Weights of a small image classifier: trained on drawn branching plants.
Rows from block 5 of a small image classifier, named by matrix and row number. Rows with one number within an expert belong to one neuron, the router's apart. Each number is 50 + 12 x the weight over its row's rms, rounded and kept within 0 to 99. All counts start at 0.
Before each expert's rows are labels from the 100 images, of 14848, where the router gives the expert most weight on average: "top examples" is what is common among them; "peak on" is the class under the peak. Only what is clearly more common there than usual is listed. The data: drawn branching plants. In brackets: how many of the 100, against the usual share in percent.
# router: router (model.blocks.5.mlp.router.weight, 8x384, trained with AdamW), inputs 128-255
# up: expert up (model.blocks.5.mlp.up, 8x192x384), inputs 128-255
# down: expert down (model.blocks.5.mlp.down, 8x384x192, transposed), outputs 128-255

# expert 6
top examples: red berries (88 vs 16.8); wide (61 vs 16.6)
peak on: ground (84 vs 21.2)
router.6:64 36 60 52 47 39 47 52 65 48 58 49 39 51 65 36 50 41 33 43 52 62 48 36 55 42 78 59 65 68 64 46 41 36 67 63 51 52 38 35 43 50 51 44 60 85 54 36 33 51 51 50 40 62 58 38 52 43 42 41 41 44 59 64 51 51 44 48 76 40 24 41 40 38 60 53 46 47 51 65 34 45 55 70 37 66 50 62 50 75 54 55 47 52 70 36 53 49 63 80 58 65 42 40 28 56 51 63 63 38 67 49 35 36 48 40 55 62 60 47 39 69 68 53 46 39 61 64
up.0:75 41 49 58 51 42 51 36 20 35 26 58 37 53 44 50 60 45 64 56 63 48 71 39 58 71 58 59 46 37 59 57 60 45 64 70 42 70 59 68 31 54 64 59 59 52 65 56 49 63 50 47 46 29 60 39 46 58 53 51 54 43 57 58 46 51 52 59 45 50 57 73 51 77 63 25 47 47 53 37 58 53 55 48 50 28 42 44 55 42 43 55 64 28 60 34 43 74 33 60 48 51 44 61 38 48 67 51 48 27 59 54 49 53 42 29 46 55 44 43 40 51 53 39 46 52 79 26
down.0:52 72 49 61 44 48 58 57 69 45 45 48 61 58 61 42 36 39 48 58 51 49 45 48 61 61 54 44 40 57 43 58 46 45 73 38 56 46 38 48 66 57 48 75 42 44 45 64 47 58 48 45 62 65 58 52 68 62 55 60 45 46 48 59 67 62 49 66 51 55 44 56 36 52 37 49 44 58 27 51 53 28 51 58 26 53 64 52 32 55 46 65 45 74 61 49 59 33 84 56 53 55 48 47 39 31 25 56 51 53 53 29 61 37 35 57 53 59 43 59 64 42 70 50 48 42 52 55
up.1:64 58 38 39 54 40 65 55 60 44 49 37 55 57 47 52 52 52 57 60 54 54 42 44 56 60 39 52 47 53 29 45 37 59 88 45 61 57 53 49 59 53 55 76 38 72 56 59 44 23 67 55 47 67 33 50 56 48 37 48 59 55 49 48 33 42 33 50 44 60 58 66 52 52 63 35 40 48 38 62 33 61 50 54 52 59 32 61 37 65 28 62 28 59 29 39 59 55 65 44 49 49 29 42 50 37 47 48 56 63 36 46 44 62 52 61 80 60 54 36 57 48 62 48 38 25 52 31
down.1:65 40 51 34 56 63 47 28 46 50 50 44 33 57 54 43 41 47 65 60 58 62 64 49 44 45 34 58 39 39 65 37 33 33 53 48 47 51 57 48 48 72 47 28 48 46 46 54 55 70 42 52 35 49 47 62 48 45 65 65 63 31 51 37 39 55 28 60 57 61 49 45 37 60 39 46 72 69 72 59 48 31 60 47 57 52 49 47 25 51 60 31 66 39 51 50 43 38 50 39 70 60 49 60 54 31 60 44 47 51 25 46 42 68 48 56 50 63 59 59 62 43 41 48 27 50 61 52
up.2:37 42 59 49 42 43 61 63 71 30 49 52 48 36 58 33 67 29 31 48 50 47 72 55 39 82 60 55 60 60 56 55 49 41 51 51 34 39 55 61 48 64 70 46 61 45 47 38 64 53 60 54 50 58 52 35 56 44 34 55 41 61 58 46 46 29 70 49 68 56 44 39 53 45 69 36 48 21 39 46 69 38 69 59 55 42 63 32 49 46 47 66 46 15 49 49 47 61 61 49 65 50 46 53 40 73 56 72 40 20 40 37 48 34 60 57 53 51 53 50 55 49 70 51 25 57 56 39
down.2:55 60 54 68 55 53 44 48 40 43 54 48 49 42 39 56 48 58 43 36 50 50 40 48 39 61 61 52 14 51 52 60 44 53 46 46 30 34 41 61 53 48 58 69 58 55 34 44 35 56 56 48 47 53 52 68 48 60 49 59 55 48 48 46 40 36 42 42 56 29 35 59 48 50 59 63 51 55 60 50 58 46 37 59 38 53 61 44 47 46 37 44 55 61 39 53 43 51 48 36 43 40 54 46 70 71 40 52 54 57 62 70 43 51 33 64 30 39 49 52 65 45 42 57 50 46 49 62
up.3:42 51 33 39 43 61 75 55 48 40 39 53 50 58 68 34 51 55 53 56 59 70 55 29 63 62 55 35 44 74 58 65 42 54 73 48 48 42 38 45 56 46 43 48 58 43 43 58 47 55 43 52 52 63 58 49 48 34 50 65 59 47 56 50 62 43 38 34 49 62 43 60 53 43 55 48 52 53 38 43 58 51 62 40 71 50 57 56 62 55 51 34 58 35 56 44 33 31 48 51 54 56 47 30 52 75 77 52 50 36 41 45 41 47 43 63 48 68 50 48 51 66 60 58 42 43 37 56
down.3:38 58 42 29 59 65 32 55 48 58 47 51 41 33 50 55 48 66 35 46 41 33 55 44 55 50 53 75 44 78 51 38 57 65 43 45 48 59 36 51 43 60 38 50 69 49 57 29 59 42 47 55 58 49 45 72 50 43 52 47 32 27 42 38 57 59 75 28 73 49 40 43 48 40 29 53 40 64 66 79 36 64 50 32 42 49 49 46 68 68 49 31 56 48 63 54 52 48 55 45 31 53 47 59 23 70 62 54 49 67 42 39 69 53 44 58 40 25 32 27 43 56 39 55 40 38 60 44
up.4:33 61 73 50 47 33 39 57 55 44 56 41 69 44 43 54 33 35 70 65 51 41 59 40 61 43 37 54 66 61 58 56 62 59 46 40 54 48 51 47 39 37 42 59 66 69 22 54 66 49 62 50 37 52 53 40 45 51 48 37 51 67 55 56 65 61 40 61 48 49 43 42 48 59 67 44 38 58 52 39 36 44 55 44 67 39 45 62 51 48 57 26 54 57 74 55 59 50 50 55 21 72 33 47 41 67 19 57 55 47 48 37 67 54 59 42 63 40 54 67 64 37 32 41 48 42 62 55
down.4:47 36 57 53 37 24 44 66 42 50 73 58 54 69 54 41 58 35 40 54 54 46 46 66 71 55 60 63 40 76 54 38 54 39 59 53 26 56 20 53 51 41 40 51 21 68 45 36 38 23 44 74 35 45 54 46 63 32 60 62 62 26 47 54 47 61 49 38 47 47 40 58 36 30 68 43 56 54 38 54 17 57 62 74 51 52 76 60 42 43 63 51 53 39 26 57 43 49 42 35 51 42 71 41 64 38 66 46 41 40 27 70 48 48 52 63 55 62 44 59 50 52 53 68 61 57 23 67
up.5:58 45 39 41 52 62 52 24 32 56 32 28 76 55 63 60 46 66 32 56 46 66 47 39 61 58 42 53 39 57 44 51 34 49 36 28 49 78 34 59 49 40 23 42 46 37 37 48 41 59 83 54 58 48 50 49 65 65 65 53 56 56 63 48 47 52 58 43 46 54 49 54 50 49 74 33 53 83 40 66 50 60 31 61 54 53 23 49 56 40 60 49 46 33 75 52 42 44 31 61 74 54 40 49 72 64 39 34 60 50 50 52 43 46 45 54 65 43 48 52 37 51 49 29 74 45 62 65
down.5:59 76 37 48 51 47 48 64 50 58 52 45 41 51 69 49 38 39 52 45 68 43 61 46 59 56 49 43 41 55 57 55 63 24 63 50 70 65 77 42 57 58 43 38 41 27 50 63 31 60 48 55 60 75 49 59 32 39 44 57 23 61 40 59 58 46 52 46 41 51 68 28 43 60 43 30 21 28 54 54 58 47 54 28 58 60 31 43 51 74 45 48 47 37 56 41 59 61 65 33 55 55 56 36 66 53 45 57 37 55 74 48 63 43 55 62 48 63 33 61 57 51 39 51 42 58 39 36
up.6:60 54 51 44 40 36 38 36 43 42 34 40 65 47 56 52 41 76 44 38 42 45 53 40 79 59 57 50 31 43 48 60 71 57 60 44 51 67 58 42 38 44 67 68 18 57 56 44 44 58 51 49 56 59 84 69 37 34 70 35 59 45 52 58 59 05 58 36 57 43 34 66 51 67 56 56 37 63 53 26 46 57 69 77 50 50 66 54 30 61 48 47 53 33 58 40 56 35 46 60 45 55 58 53 63 31 57 58 44 32 65 63 38 49 29 36 44 52 41 53 44 64 34 35 72 58 63 50
down.6:52 55 50 59 37 53 61 30 67 45 58 50 58 40 37 60 71 70 62 42 50 50 43 39 49 46 76 27 56 50 50 50 40 56 53 24 51 36 63 50 63 70 52 48 56 45 67 55 58 66 50 18 40 43 51 63 30 56 49 36 49 56 57 64 53 64 50 60 64 62 51 40 66 56 39 53 36 54 51 36 56 41 49 30 58 56 34 71 54 40 49 55 56 79 36 52 42 55 70 61 57 43 47 44 39 52 24 41 46 56 63 38 45 63 63 39 65 42 53 55 57 63 60 67 50 70 48 45
up.7:51 66 64 45 54 63 54 47 45 40 54 53 58 43 40 51 36 54 66 58 48 66 33 64 34 48 38 39 39 46 44 39 83 62 43 39 53 50 73 53 50 47 61 50 57 34 69 50 54 43 45 51 59 50 46 62 43 53 62 40 52 70 53 44 62 46 36 35 31 48 63 65 54 37 51 28 58 59 45 35 39 74 43 62 51 39 57 54 47 56 27 57 52 60 43 66 56 41 48 42 30 46 61 41 45 35 45 50 64 69 55 58 56 48 57 62 52 50 70 56 27 35 51 79 29 71 36 44
down.7:48 69 33 21 29 62 54 40 62 42 36 57 47 59 50 70 42 54 40 51 37 63 68 43 30 48 33 57 32 46 49 53 39 59 51 44 41 67 50 65 55 73 38 33 51 39 53 70 50 51 58 57 30 65 48 34 37 65 56 55 56 52 52 62 71 51 58 57 56 48 60 44 54 42 61 43 32 43 55 52 65 72 78 43 50 42 49 64 42 36 50 65 56 40 01 57 38 37 25 58 40 50 61 51 73 63 52 58 41 42 51 67 64 70 57 57 40 65 38 61 52 49 57 32 50 50 46 42

# expert 0
top examples: autumn leaves (100 vs 16.6); drooping (58 vs 16.7); wide (37 vs 16.6)
peak on: foliage (47 vs 6.1)
router.0:34 44 31 33 59 44 21 54 47 37 38 39 29 50 74 62 50 61 44 47 56 61 55 38 47 38 61 62 62 29 59 37 64 59 36 60 34 65 38 55 41 52 64 36 81 42 55 63 67 42 65 56 64 55 43 35 34 66 50 43 42 74 49 53 65 64 33 32 44 30 54 49 54 48 61 58 61 55 43 38 38 56 41 35 41 47 41 65 41 61 36 55 46 66 59 72 54 48 46 55 67 59 32 67 48 47 52 30 61 53 61 46 26 50 44 65 51 61 32 47 56 51 45 56 36 57 45 46
up.0:60 35 34 52 53 70 42 41 37 67 51 50 50 42 41 44 42 55 40 64 59 69 60 41 43 60 29 39 38 52 53 58 43 54 48 48 30 33 39 47 43 68 60 54 64 66 64 49 54 84 60 47 37 58 45 44 51 55 56 45 47 54 60 76 90 66 52 52 43 51 46 67 49 37 46 32 43 34 63 27 50 45 51 63 23 51 47 45 44 69 34 70 79 59 53 36 48 68 62 41 46 51 61 49 46 46 44 22 48 60 39 59 50 65 62 36 57 50 45 51 41 55 58 44 54 64 50 42
down.0:51 67 57 40 41 51 60 63 43 35 51 48 39 55 41 54 63 50 59 44 49 34 34 54 63 54 46 44 35 40 58 60 59 58 39 55 58 35 46 63 61 55 37 51 63 42 53 26 42 18 62 68 54 35 40 44 53 56 55 64 52 65 52 54 57 39 39 54 83 53 57 45 67 69 72 84 63 50 49 45 52 56 54 56 33 60 58 37 53 64 47 60 51 58 50 41 34 65 55 45 51 69 65 53 43 48 65 56 34 47 48 36 52 49 45 50 27 56 54 44 42 43 40 47 33 50 50 51
up.1:44 48 45 39 56 40 71 58 45 25 27 51 53 61 62 49 47 41 50 49 49 46 45 73 53 53 54 31 65 61 52 32 58 72 50 59 32 50 54 50 78 58 47 36 40 55 74 45 44 31 48 49 37 33 55 35 45 58 69 45 68 35 61 58 57 50 45 52 63 60 40 54 60 60 60 45 52 47 56 62 59 39 53 65 66 41 47 29 41 35 45 32 52 53 59 52 36 71 49 47 51 43 43 48 41 54 30 42 41 55 58 44 48 51 54 46 61 39 41 89 43 43 43 54 34 63 54 23
down.1:41 32 51 37 51 50 43 32 56 58 51 29 40 30 44 44 65 54 44 44 52 46 66 54 38 50 57 38 50 28 52 57 62 32 52 62 62 24 58 47 18 57 41 47 54 41 56 56 44 62 56 58 48 51 57 56 69 65 36 43 51 49 42 51 40 42 35 47 42 51 53 51 69 65 57 42 35 42 45 76 18 42 45 61 39 76 38 60 44 60 40 51 39 58 44 61 50 56 59 55 45 62 64 49 31 50 43 33 52 56 46 61 49 53 54 37 36 55 61 50 46 58 58 53 56 32 51 53
up.2:38 62 50 53 45 48 68 50 67 40 53 62 40 62 17 45 57 47 47 30 45 60 46 58 45 50 58 45 43 70 63 50 48 42 38 65 35 49 62 65 59 52 44 38 59 59 44 54 35 31 56 51 47 57 45 32 63 53 53 54 77 53 67 36 41 50 36 73 36 30 50 38 54 39 38 49 62 64 38 57 31 60 60 68 66 52 50 50 48 52 47 63 76 54 75 68 58 65 31 48 62 28 58 59 47 88 39 69 42 51 73 69 43 35 43 50 59 50 55 51 46 49 55 55 49 54 36 42
down.2:61 57 48 56 55 61 71 51 43 62 65 33 51 54 61 53 45 49 58 56 52 58 76 38 19 64 42 50 56 45 52 81 29 47 67 53 58 32 52 57 36 65 38 51 46 23 56 48 16 61 45 57 65 43 56 50 48 76 66 44 67 42 45 57 51 40 46 31 36 45 42 53 52 58 31 54 41 41 55 39 56 45 44 48 47 56 33 45 49 46 51 69 46 56 33 59 34 57 50 55 44 50 39 63 45 66 37 39 64 66 54 67 31 59 69 47 57 40 45 51 76 44 65 37 53 66 51 54
up.3:56 62 62 49 55 63 57 37 53 64 47 41 56 48 37 49 59 42 47 40 37 53 52 45 55 45 50 68 50 66 65 61 64 35 70 54 29 40 50 60 42 43 25 54 42 77 41 39 26 31 59 25 51 45 48 67 37 39 65 56 60 54 73 57 22 51 59 58 51 51 69 55 49 54 48 45 52 60 64 61 42 16 69 51 52 73 62 62 30 65 53 61 41 46 32 45 44 11 26 62 52 36 39 37 52 52 33 48 60 51 41 53 42 31 43 68 52 63 46 43 41 54 52 60 25 51 29 63
down.3:54 39 46 67 19 59 29 29 60 51 64 28 42 65 44 57 59 61 33 51 58 57 34 77 38 55 61 49 43 63 36 35 42 67 63 39 57 32 57 45 48 41 53 50 43 54 59 30 49 68 47 50 50 30 40 35 47 61 73 32 46 43 73 53 45 49 48 54 37 56 42 46 42 51 69 46 58 38 48 35 28 45 58 37 43 41 49 44 32 33 65 64 58 55 62 39 26 48 41 67 44 53 31 42 28 64 52 52 59 50 50 30 65 40 58 31 49 53 37 76 47 46 44 53 56 41 68 50
up.4:39 49 59 57 35 40 74 36 49 60 61 44 39 75 65 51 63 58 50 64 46 44 39 36 62 27 56 54 35 65 33 65 45 33 74 52 53 49 68 69 50 54 20 57 45 42 62 52 41 54 35 49 48 43 59 70 51 46 63 65 63 35 29 48 57 57 61 72 57 42 51 54 47 61 46 53 46 32 52 29 42 56 49 35 31 56 50 16 72 46 34 53 39 44 58 66 65 50 49 47 45 39 49 51 66 57 41 77 39 29 54 70 50 48 61 42 41 38 68 44 45 55 52 67 56 38 39 61
down.4:26 34 34 59 48 30 35 56 50 61 45 61 66 35 50 58 56 47 49 39 42 32 64 87 56 64 36 60 42 73 39 39 39 50 45 59 60 49 56 51 35 42 68 61 48 31 62 40 51 49 43 49 47 46 51 40 50 71 47 53 59 41 55 41 37 46 41 39 55 69 51 42 56 50 60 53 68 55 73 53 45 54 52 63 40 52 50 39 57 47 43 48 47 26 70 48 63 70 49 55 41 44 38 69 26 30 29 45 59 58 49 63 52 49 45 58 55 70 65 35 47 51 59 41 63 57 46 35
up.5:61 68 48 55 58 35 56 52 53 53 48 53 59 30 59 37 57 54 36 48 38 62 51 39 54 51 52 46 32 53 30 54 48 59 68 69 40 51 31 73 59 44 26 28 38 72 74 39 48 57 52 68 65 60 29 53 45 41 49 64 62 71 67 43 60 51 61 68 27 61 52 48 52 49 39 49 43 57 58 48 54 50 43 94 53 59 62 56 38 44 40 64 91 48 51 55 55 52 37 36 62 35 48 43 25 74 22 39 52 70 55 63 58 60 48 48 43 62 68 75 38 55 40 45 37 44 48 33
down.5:58 56 56 58 47 67 67 63 53 34 38 40 55 47 40 58 36 63 49 57 62 48 48 50 54 56 32 41 54 54 67 62 35 64 27 57 53 38 66 53 44 71 55 49 37 52 50 35 57 64 37 63 50 52 53 22 54 43 53 55 48 44 58 45 77 53 35 70 57 50 45 54 50 43 44 71 45 61 52 48 44 47 55 43 31 33 48 50 47 79 48 78 44 46 45 50 51 63 52 81 62 49 37 52 41 57 72 60 52 35 26 40 62 47 62 56 50 32 37 52 36 39 55 54 49 48 56 45
up.6:53 48 37 57 54 54 34 42 66 78 37 37 45 32 61 59 50 58 62 39 57 78 65 48 29 41 45 65 34 43 45 57 57 52 37 71 34 55 73 42 46 68 36 38 58 54 24 54 42 51 52 69 56 67 56 41 48 51 46 81 45 44 49 54 55 56 27 52 57 48 48 57 25 48 45 63 57 63 47 50 55 56 46 51 36 66 72 51 54 57 71 47 70 83 56 36 41 50 46 40 61 46 29 62 57 56 49 48 61 44 56 71 45 55 33 33 40 38 41 42 48 70 75 42 38 35 27 65
down.6:66 71 34 57 40 62 49 57 52 35 53 55 44 47 56 49 41 48 47 39 43 38 67 47 57 64 72 23 57 23 26 48 55 58 36 37 58 47 32 63 62 52 67 48 37 40 55 48 34 47 34 54 69 41 51 29 43 78 53 43 50 52 35 58 62 60 42 49 48 52 45 37 59 68 42 51 32 28 74 48 71 49 52 48 51 45 54 58 57 40 53 62 56 43 58 53 50 58 36 54 48 60 32 43 51 48 46 49 38 68 57 71 56 48 68 50 66 19 59 63 57 55 54 43 44 62 57 60
up.7:52 42 59 63 53 80 55 58 55 66 46 29 43 50 49 61 48 46 31 59 50 48 68 57 47 55 49 65 70 50 34 54 42 50 52 45 53 72 40 64 40 55 46 62 94 36 53 60 61 55 75 37 46 46 52 48 45 51 36 74 39 60 59 44 56 57 43 34 21 31 57 58 47 57 68 50 63 45 56 29 77 57 62 35 32 49 61 42 34 35 61 30 42 52 35 41 43 48 48 42 51 55 42 52 50 88 53 51 41 35 35 36 49 47 63 46 56 54 42 38 61 58 68 60 44 26 62 60
down.7:56 61 55 56 41 31 51 41 42 70 80 59 54 65 38 34 44 43 43 48 57 51 42 55 65 38 42 45 59 76 72 64 29 31 55 70 59 52 52 46 44 55 57 53 45 54 62 65 50 65 59 75 51 46 63 58 51 47 47 70 56 45 50 53 32 63 64 34 53 26 66 61 58 43 69 39 47 64 56 33 52 47 58 63 50 48 43 52 43 61 54 60 59 44 78 70 57 44 36 68 43 53 61 56 69 52 18 53 40 53 60 40 46 67 69 55 47 43 40 41 32 67 61 49 56 62 58 59

# expert 3
top examples: pink blossoms (98 vs 16.6); drooping (44 vs 16.7)
peak on: ground (87 vs 21.2)
router.3:61 53 41 58 48 38 46 55 59 54 58 59 52 36 37 49 66 60 45 30 54 71 20 64 42 34 78 42 42 78 41 34 47 40 77 47 63 39 58 37 48 43 58 38 60 71 71 34 46 53 58 43 44 40 62 49 50 33 32 62 61 31 46 20 64 50 61 53 56 52 39 49 44 51 47 62 28 40 41 52 49 44 28 49 40 42 44 42 51 49 57 63 51 49 55 37 63 51 73 50 43 71 61 43 33 40 62 68 62 36 74 38 49 50 57 48 35 58 45 41 62 57 63 51 51 63 40 38
up.0:24 43 67 48 46 39 44 53 57 33 44 38 43 66 54 34 46 42 43 25 43 81 40 67 40 65 55 46 47 22 60 42 34 50 24 53 68 45 28 37 46 42 45 54 36 64 51 65 41 53 63 58 54 67 50 55 58 47 67 59 40 60 48 49 37 45 44 41 61 52 44 46 33 57 37 38 48 50 63 63 14 50 52 41 64 36 65 60 47 62 45 52 56 54 52 62 56 46 62 44 60 54 46 69 64 64 42 32 46 47 62 40 55 52 44 40 53 43 51 60 36 47 45 46 58 52 64 68
down.0:51 40 56 37 49 44 41 77 50 53 37 50 39 55 53 66 50 23 29 42 42 67 61 65 36 56 50 46 62 42 65 60 44 46 58 66 53 46 37 55 55 65 51 68 39 57 50 69 43 45 45 35 53 85 72 52 70 50 46 34 45 40 53 34 33 57 38 44 37 44 47 65 35 59 38 44 36 45 35 43 40 34 56 52 45 58 57 54 42 45 19 53 16 60 49 42 53 66 51 47 59 55 63 37 55 54 30 68 56 52 48 41 54 56 41 67 58 59 42 58 68 70 71 50 44 57 37 61
up.1:56 56 49 43 47 76 62 48 52 73 38 40 64 49 62 53 42 63 51 50 69 39 55 25 42 42 40 42 43 50 24 74 67 45 55 71 38 52 38 48 63 64 36 58 29 52 80 37 55 67 33 56 56 37 40 40 42 62 75 35 27 54 41 32 62 55 43 57 31 49 49 27 61 59 58 65 45 42 53 51 51 39 44 59 59 56 41 43 32 26 69 27 32 24 56 35 52 58 48 65 28 58 53 39 56 47 36 53 67 46 61 50 41 66 45 43 57 50 44 57 43 41 53 71 55 48 60 44
down.1:34 56 60 36 47 43 55 58 52 45 58 52 43 45 37 51 48 26 34 25 56 63 50 75 49 37 42 59 39 39 66 52 62 51 37 50 44 50 41 32 43 42 64 28 66 50 49 82 44 38 34 52 49 64 46 62 58 46 53 49 48 57 26 54 68 61 46 52 60 32 44 49 46 62 50 43 64 30 34 52 43 31 44 63 41 35 43 40 59 43 27 43 42 55 66 35 48 33 68 47 36 53 49 56 74 41 52 40 55 51 34 54 41 53 64 45 66 28 49 51 73 46 45 53 42 45 53 63
up.2:47 52 62 53 54 33 54 58 56 31 38 69 53 44 60 40 58 61 54 44 60 59 50 31 40 16 62 47 38 59 74 53 54 51 60 53 51 46 64 56 64 37 49 47 51 56 56 42 41 57 50 50 46 51 50 45 26 42 40 60 22 41 53 49 64 54 60 47 56 31 53 29 33 47 39 42 60 76 51 53 62 46 57 44 53 51 38 41 67 51 20 50 49 75 76 64 59 30 66 49 52 45 47 41 41 54 65 56 46 40 38 49 38 59 51 58 54 39 52 60 78 40 32 40 67 52 44 57
down.2:37 41 52 69 63 60 43 54 42 73 55 53 46 72 46 36 53 45 78 39 47 51 64 49 53 47 47 45 52 64 42 63 42 55 52 66 33 44 45 52 48 50 46 64 55 33 58 40 35 24 48 36 43 53 56 37 53 47 44 51 44 48 56 36 18 45 53 29 40 60 72 54 41 29 61 48 58 30 64 42 52 43 60 60 62 24 65 48 44 67 60 72 42 59 34 36 52 56 50 36 52 43 57 56 53 72 58 55 63 47 50 60 57 33 45 58 39 53 43 34 66 60 56 56 56 65 44 30
up.3:45 52 52 65 55 50 52 39 72 54 47 63 29 67 23 54 37 67 58 39 73 60 59 59 45 57 69 42 38 48 28 73 46 44 53 47 29 40 41 48 49 50 57 43 31 62 25 61 43 50 41 56 56 54 51 48 48 30 43 42 47 53 49 62 62 49 30 45 42 48 48 60 60 49 35 57 62 31 55 40 44 51 52 65 75 63 39 47 55 59 32 52 56 45 52 36 51 36 69 58 53 48 46 58 42 54 55 44 17 28 44 53 68 48 47 26 56 61 56 51 57 65 56 37 64 40 49 68
down.3:53 43 56 60 58 28 54 36 59 37 57 28 53 57 51 45 59 37 60 48 41 51 53 53 28 47 41 52 59 50 53 52 41 47 47 43 50 49 49 67 58 43 48 69 57 37 33 45 51 49 56 27 47 47 48 57 39 44 41 37 64 72 33 54 40 56 59 55 61 64 41 54 61 67 54 54 63 29 54 43 46 40 54 56 56 49 46 63 62 44 20 61 46 51 46 44 64 49 42 41 41 53 46 39 36 51 50 46 46 55 44 41 42 47 63 66 68 45 47 37 55 51 34 53 35 57 48 50
up.4:51 62 61 65 58 41 41 58 55 47 56 54 32 49 51 64 61 66 40 17 87 54 59 60 47 59 57 33 53 44 41 38 54 41 49 56 43 35 40 64 62 58 50 45 62 59 41 70 44 37 38 47 44 52 49 39 46 47 60 34 59 40 35 50 59 48 59 49 61 41 27 66 59 45 44 54 49 28 50 76 45 59 58 41 51 58 43 57 65 40 37 76 84 41 60 56 33 52 44 38 65 52 51 34 76 59 48 57 21 43 54 60 46 61 46 42 47 36 54 53 60 41 61 38 52 41 44 55
down.4:56 47 44 61 66 23 58 26 73 60 65 64 47 35 74 35 85 48 53 53 12 53 39 51 56 54 36 61 46 53 46 54 55 55 48 62 35 20 49 43 31 30 62 44 53 53 50 56 55 34 47 51 47 61 47 43 67 50 47 61 52 63 60 51 60 57 44 36 65 74 65 49 41 60 51 70 63 32 59 65 36 48 64 57 38 49 61 32 55 61 38 47 60 53 66 59 54 47 50 48 56 64 46 70 25 39 61 56 52 72 51 50 67 48 66 50 61 54 73 50 57 34 46 50 62 53 34 65
up.5:55 67 60 54 48 58 62 46 45 57 53 55 65 55 43 49 65 58 82 57 52 50 39 50 44 68 45 41 32 50 53 53 55 41 55 40 32 75 46 48 47 47 27 50 40 64 36 55 45 70 56 62 53 43 34 70 36 61 34 44 57 60 42 53 68 45 52 61 37 76 57 65 52 51 35 39 52 37 54 49 66 71 48 46 47 26 68 43 49 45 63 57 58 44 45 41 62 58 30 36 34 59 62 56 37 52 38 64 40 39 62 74 63 48 58 57 55 52 66 56 52 51 52 56 64 33 59 44
down.5:70 50 53 51 47 29 42 32 61 53 41 37 51 53 25 51 58 44 47 56 50 53 49 33 43 47 54 53 42 39 62 73 50 42 73 38 69 37 42 50 51 30 40 48 47 53 46 52 58 50 41 42 30 53 30 56 99 63 59 62 65 56 42 46 53 63 54 45 73 72 62 71 54 51 70 69 42 45 39 51 54 59 51 25 50 59 52 26 58 48 35 66 71 47 28 46 76 53 45 38 57 50 47 50 44 36 42 44 38 50 56 54 61 57 60 45 52 61 60 51 59 54 39 44 51 55 52 77
up.6:49 51 48 57 52 62 46 56 59 53 68 26 56 71 57 53 40 39 50 52 30 45 41 42 46 52 43 54 35 33 72 29 37 57 24 45 37 73 51 36 67 41 56 55 55 56 51 54 48 52 48 51 52 51 32 67 51 36 48 49 48 58 20 63 32 60 43 57 46 68 41 30 49 37 46 68 38 41 43 65 43 56 51 50 41 58 53 45 47 63 58 33 62 58 35 58 64 53 57 43 64 42 55 49 43 44 67 42 41 42 49 53 50 56 20 55 34 52 59 48 56 41 48 48 30 53 48 56
down.6:41 48 72 63 46 59 58 53 42 27 63 41 52 43 49 38 38 65 70 70 55 42 32 27 51 37 55 47 44 38 54 49 65 67 54 59 39 55 41 52 65 42 49 54 39 62 71 27 36 61 33 70 60 29 66 69 50 59 56 38 65 38 31 64 51 49 30 51 25 50 68 60 57 49 21 43 59 73 51 47 46 73 60 85 62 55 35 58 52 45 65 36 45 47 54 49 50 51 44 69 73 54 46 45 70 29 58 28 44 53 55 67 51 43 24 55 43 56 70 65 49 30 81 60 65 55 61 51
up.7:49 34 34 70 64 37 57 47 67 62 40 66 38 62 32 60 43 49 57 56 42 41 62 34 60 62 40 56 33 45 35 51 38 45 66 50 59 37 51 48 46 43 56 59 54 60 38 61 55 62 54 17 34 51 60 35 31 44 54 58 47 26 42 40 45 56 63 49 59 54 51 45 80 47 42 49 56 55 37 50 55 53 35 68 48 57 54 45 51 33 46 55 42 55 58 66 61 52 64 48 45 52 60 29 41 47 43 60 22 56 43 53 52 41 41 68 60 49 50 34 31 63 43 53 71 39 52 47
down.7:52 54 50 74 31 60 60 46 34 47 38 44 73 39 62 42 52 51 35 43 49 52 52 34 23 68 52 55 63 48 56 77 35 50 42 56 51 64 37 59 40 51 39 26 46 45 46 52 51 41 62 52 48 45 57 31 67 61 45 36 44 35 48 58 63 52 54 61 28 61 38 34 27 50 57 63 58 42 58 52 44 49 63 49 51 49 60 49 48 49 40 50 52 45 64 43 56 57 51 48 59 62 23 60 23 56 73 60 54 55 44 36 56 46 60 31 59 60 72 66 74 58 38 85 50 51 53 61